From a checkpoint of a small contrastive image-text model: 10.7 epochs.
Rows from block 4 of the image encoder of a small contrastive image-text model, named by matrix and row number. Each number is 128 + 24 x the weight over its row's rms, rounded and kept within 0 to 255. All counts start at 0. Numbers have three digits each. After the name is the row's rms in percent of the matrix's.
After each channel's rows are labels from the 100 images, of 14848, where the channel reaches its highest value: "strongest on" is what is common among them; "lies over" is the class under the peak. Only what is clearly more common there than usual is listed. The data: drawn small creatures on textured ground. In brackets: how many of the 100.
# conv: 3x3 conv (encoder.blocks.4.conv.weight, 96x96x3x3, each kernel summed), inputs 48-95

conv.68 084:112157143094135132110139143125099112083142155123150109163193102142098114168123158074138114131114119077135136092142104140130097086111128141156146
strongest on: dotted (90); small (55); butterfly (29)
lies over: body (100)

conv.88 097:129165153142114105096108108121152098106099121133099052122094103105122130119145151138217143123121120137072138131160159137120152117137094124145146
strongest on: dotted (51); spotted (41); red (26)
lies over: body (88)

conv.62 093:166069115085095158160156127116118155128136119107122097135132095179135122150135100128109145158121167117134173151142155138128148148136119083179125
strongest on: spotted (40); red (30); butterfly (27)
lies over: body (62)

conv.64 107:116147088118075119135142169119152170129076141128152094155114136134155207146182119098152126090095137145119134110102107118135173090124148164100135
strongest on: plain (55); dragonfly (45); orange (33)
lies over: body (39); limb or head (31)

conv.75 101:128124108099098145141210129113145127133125150140142150108098133134104184129160158147148173127097132125086094149154138110103140148097097117134138
strongest on: spotted (60); red (41)
lies over: body (91)

conv.12 099:100146134144098130131126107144161106110135172127170135117164099133127142137124146111121166128136120155168130099118123079133100203154107138117181
strongest on: orange (49); red (31)
lies over: body (88)

conv.66 092:120137160136103130112144150123135112113105137154130119111114131132136156132096145125116121108119158161073101168136020133113081155131107136134143
strongest on: red (56); striped (42)
lies over: body (98)

conv.85 113:132191106128081131118127110121130110118133121153070107121136145120134129149119143119139122127099165158080147110174093077106122086105125136095148
strongest on: red (66); turtle (26)
lies over: limb or head (50)

conv.45 089:091134114139142133109142159140138149101144080125111131155108117112174132128144190149175139133137115142145108114131139178144151111110097181111131
strongest on: orange (56); starfish (25)
lies over: body (72)

conv.32 077:170174099066128099148184115132128111129109127136146112131147159102117131138095119123105129133091161064133123118125156140148090120116144121162118
strongest on: orange (46); red (27); dragonfly (27)
lies over: body (43)

conv.84 094:071127128124130115112120136140111077123133140117147085121113130126133112150135132070170084152142129148121113127127106124063157113117109140111145
strongest on: scaly (61); yellow (45); crab (29)
lies over: body (92)

conv.38 077:108117126130178107086091141132120127139143121114081165106135124140146103127087105153107103107153112092139080137140175088121120110127132118108093
strongest on: striped (69); orange (37); starfish (34)
lies over: body (72)

conv.3 104:097139160140153105081093116125150123103192166110141080150114093132163094096139187139141080104109087148171126127128147125129100111129128138135136
strongest on: yellow (64)
lies over: body (94)

conv.82 092:118135102105147135118072118117105175116091145145144150127099138154161118141097084128131117127126148156084127148144114086122110131113117099150117
strongest on: red (51); striped (42); dragonfly (39)
lies over: body (39)

conv.4 124:119120118101128087123134155132133140117134093146079108090127101147119147077117177155124100125078152129157121177099131148109127108164130116124100
strongest on: striped (52); red (50)
lies over: body (74)

conv.25 088:134091100097149119126166094139120144108116136082143155100164097086100137153129116161107108146092117133137157117103096123113112153107121092147113
strongest on: yellow (56); dotted (44); orange (36)
lies over: body (53)

conv.28 103:131165148118154141123080096150181133132138103149128144120109105142109124118114152113087144185146097125131105131114139163114074120157114147114110
strongest on: small (56); dotted (50); butterfly (39); creature: snail (31)
lies over: body (100)

conv.20 108:116111160151124132116126119127168142158124131133090115102059133110127107121143128141182106143098128092117130127107145158162133100142139154099159
strongest on: orange (28); yellow (27)
lies over: body (56)

conv.78 093:141141125145144140156120070165137086132166150145129093151129116152149134119092142118142141112120144160135124125152110146133120137042141135142182
strongest on: yellow (95); crab (26)
lies over: body (97)

conv.18 102:145106115164109120152127076174102186133114119127173118139156134101161129162115129108116106128131151106093090090130089129152114119082164148107169
strongest on: yellow (59); brown (29)
lies over: body (85)

conv.94 102:127122156165123132157138146123132148174148118137117095125096142112120114163099141120106106100105138128159134098113089162129141143151108143103071
strongest on: blue (54); dotted (54); red (33)
lies over: body (97)

conv.33 099:138130118143175109160073127160134123123159083147143145122055122073138061123121129115152105135146162140091115152138141150128091135130107135158122
strongest on: scaly (56); striped (44); orange (25)
lies over: body (95)

conv.36 116:108139132141106141122163084147113155118100140121099094110148119163158166107159153115144125107135103125146120144129176142126124136124088120129138
strongest on: teal (32)
lies over: body (79)

conv.47 106:072125162101138127108153093107124087118116108111123128104113107121115158106111145141154115152136150186097138190140112104158074138138104134151161
strongest on: plain (61); orange (49); beetle (26)
lies over: body (67)

conv.23 110:140118139117132132112101143138115105111110137140161087140115139113143165134125112100119105116117154153121101138124165095136153149102133151131123
strongest on: green (100); plain (43)
lies over: body (77)

conv.81 114:088114124119076122145162104130121125102111111090193123116112124109130111094130119135101174138096124135101151149133116109139140126113123154171122
strongest on: yellow (61); plain (54); jellyfish (29)
lies over: body (84)

conv.31 107:090185143131110081128156113140101129099112101141124156152113154095091102112137113148100104161122141099125101134155135120053150088127082161087161
strongest on: striped (57); yellow (45); orange (31)
lies over: body (96)

conv.87 104:142102137111109120113093118092185121115102119175138116127127084142125162134136132122112139170076119124143146135122117120109171111107123131137114
strongest on: dotted (62); red (27)
lies over: body (99)

conv.57 110:117137105133140098122156116147138166096108130087123138124102126151137172143121105145110133122110144146143135130161089103126173155130144080150129
strongest on: striped (99); red (33)
lies over: body (99)

conv.15 094:086108110151113165110085126154159188079099101133146145085160104109146081136118113127127144153110138093086103114117135136112145153138116120111109
strongest on: scaly (44); teal (27); snail (25)
lies over: body (98)

conv.26 109:086110120117151141105145147121149143115091105178107102172118114095135104139100123127151087139088155119208128119151127143093108063120121109125111
strongest on: red (31); fish (31)
lies over: limb or head (59)

conv.41 103:117138157140172103127121108123111092126110146140128116078141122148120101185100127115130114148110121131192119139121194144143160129134126123124129
strongest on: dotted (85); teal (51); butterfly (25)
lies over: body (93)

conv.59 078:121124160101096133136159104190154139135121120126117129100115114138115172128122110169133149112146087167088102155136135112120099130121115178116106
strongest on: dotted (67); small (60); starfish (29); colour: orange (25)
lies over: body (37)

conv.48 091:135122145116139167149139123133146148164149165121162159121113121103136166134114109175125093151083107135136144078104147137121121152089083117098095
strongest on: plain (82); orange (30); yellow (30)
lies over: body (53)

conv.80 115:155121124113127123121144144131136095115120144156137108143091144127163165159160119133087153138113100230103144103173131130146101121112105184132103
strongest on: spotted (52); plain (47); orange (36)
lies over: body (98)

conv.52 101:128108179118125167150100112113111169110153109170111091114093102149124110135147114116177132110097133175085127127132203130109090096102124166119139
strongest on: small (62); teal (60); dotted (37)
lies over: body (34)

conv.67 097:125107116088129110103187133123130123097120138120145077147146110121110080132132142111143116093090161144174144140159172114113135119120122111118127
strongest on: dotted (44); spotted (36); yellow (33)
lies over: body (90)

conv.43 090:086116090082151109072163144136106115109160130101121127117105111117132118115132152170121147122087098118142120207098160138094132115135124087165126
strongest on: turtle (59); yellow (41)
lies over: limb or head (34)

conv.39 097:110074119109107155114130125116130155120118119136134070087086092179153152113132114120171111125141064146131146137125131084118157154101137145140110
strongest on: plain (82); orange (41); crab (36)
lies over: body (100)

conv.9 096:116093180165133155126051147101135149138132114135107119100110109131149170117104123041155135140141088120109112150109144128122088101100111136116154
strongest on: dotted (58); red (51)
lies over: body (99)

conv.21 102:154141118155131161128157144122150137087111138114101066136143145119148128108143153104124135129118135133092119151152087165124122107088117123126133
strongest on: pink (57); striped (39)
lies over: body (89)

conv.86 079:142129132099096107129177115115133134120138096114134113120133156157148089114087124113127183110159169151087066132140134109113166150138090120162123
strongest on: scaly (50); yellow (48); starfish (32)
lies over: body (85)

conv.92 107:126098123130125158153182093101106186131119135125144111120144105094152120076135129134142127173095124146155133162129117150087066084153132142163112
strongest on: orange (66); plain (53)
lies over: body (94)

conv.46 096:101132107122128154097171104107169153132093125154140116133144155158148120168135158131129160146093167131138138116162098143132145121106125080146156
strongest on: yellow (54); spotted (47); orange (41)
lies over: body (97)

conv.8 092:119135112127119115141108139114101136078135167105125099141162131126121121140169132118143095114095113121120130118186145095100131136135123115134106
strongest on: dotted (68); pink (49); red (45)
lies over: body (100)

conv.65 092:089116133158149151116137163117125101124109136100157144138140142153136087130096086102122167110155139125102119121127111115171151086142074173112096
strongest on: dotted (42); blue (36)
lies over: body (85)

conv.91 087:142114103137088117136196144127112135159112140131166102136141125142113112105126074176155151148102115111112109131134118127152116112086156187159144
strongest on: orange (44); plain (44); caterpillar (36)
lies over: body (55)

conv.71 103:169158142097122155133104131121130114141139130123110132125138116075100115094101127167095142136122099113128135138095139150124109106118064130130146
strongest on: small (60); dotted (39); butterfly (28)
lies over: body (87)

conv.0 109:144174125136137113103120137169134089106125132124127086119123124136143097082150101088098121099167152110097134081170141113096168140138100118131132
strongest on: orange (37); dotted (37); spider (26)
lies over: body (58)

conv.54 092:136083124113137103181178105119144137113145169146119148118145109119165176148129116162148141143101153183109113130137141114125111139137117126132128
strongest on: spotted (87); red (34)
lies over: body (94)

conv.27 104:134103129143118135121143180122122126140053151117089146135110126133175120138145109108117158176159134156128160100142080156153116131143136138083114
strongest on: orange (68); plain (40)
lies over: body (98)

conv.50 103:133166168109136130149136143122140148083113130113114080098132160158166139141134108093097125116124119126107148133152137150158158159118177129130119
strongest on: teal (42); striped (41)
lies over: body (85)

conv.34 091:140108119159110144151158152120109132119110123117127133094127148174142112106097147089094141113094102122108116116136074186105097173081135120121131
strongest on: grey (78)
lies over: body (100)

conv.73 108:194122145164156133132142119112116150128145148091133143129128155157107158128106161124114074131160074125126073117137090124129125119134116092103168
strongest on: red (91); striped (47)
lies over: body (75)

conv.95 108:120111122114110112094170105122134125118114146107123142150140137172092164100096126140143140108097172116096130131161126094072153101128086123108157
strongest on: spotted (55); dotted (45); orange (29)
lies over: body (95)

conv.72 110:095118101128145119124154145133147142158146139093169138166136140121165131163152130133161161124094118120085102169125151122113118093104119155138112
strongest on: striped (50); pink (39); dragonfly (36)
lies over: body (70)

conv.19 099:126154138103147137188070124142101129117147111131143117112115140141144110120187120129148121104137149118088085139123068128143120129130101143167123
strongest on: red (74); starfish (26)
lies over: body (58)

conv.83 101:133140126108128115139093081143148126113129099092095143120075145078136154106098083093121133097119117119120128137111134126135144094161141153141107
strongest on: striped (86); orange (33); crab (27)
lies over: body (88)

conv.74 081:105110123142116127091128128135134150110128138134143121085162157145120194141136158157164104136106141127117117157150141172131131130116113155145120
strongest on: red (46); orange (26)
lies over: body (67)

conv.77 109:097121075165092105116145144125099119093105155121157093126169119151101136120137109114147114140092122078094125105188183100115109105124104074117144
strongest on: dotted (90)
lies over: body (98)

conv.60 107:097183150113113114067100093121124202118115141107113121104144123114175069106137152114120132157128085130154157158124156156105142126140174146150123
strongest on: dotted (56); red (38)
lies over: body (78)

conv.16 093:138085109109101130108141146145115135175160145137093184164142117087120125093124148129087115117130140123085159095113140114094108167126147086139109
strongest on: scaly (91); red (26)
lies over: body (95)

conv.70 095:120106131131167068152068146088153137103108149122135093117116130118188114154171079095141109147146085099150130149143116141125145153121114132121122
strongest on: dotted (59); orange (54)
lies over: body (95)

conv.37 098:119104138105135107178132165098103105111135187138151119135169112141155116104129119127081082129139086148112094123131116137161096122123113136145136
strongest on: orange (48); dotted (42); starfish (28)
lies over: body (39)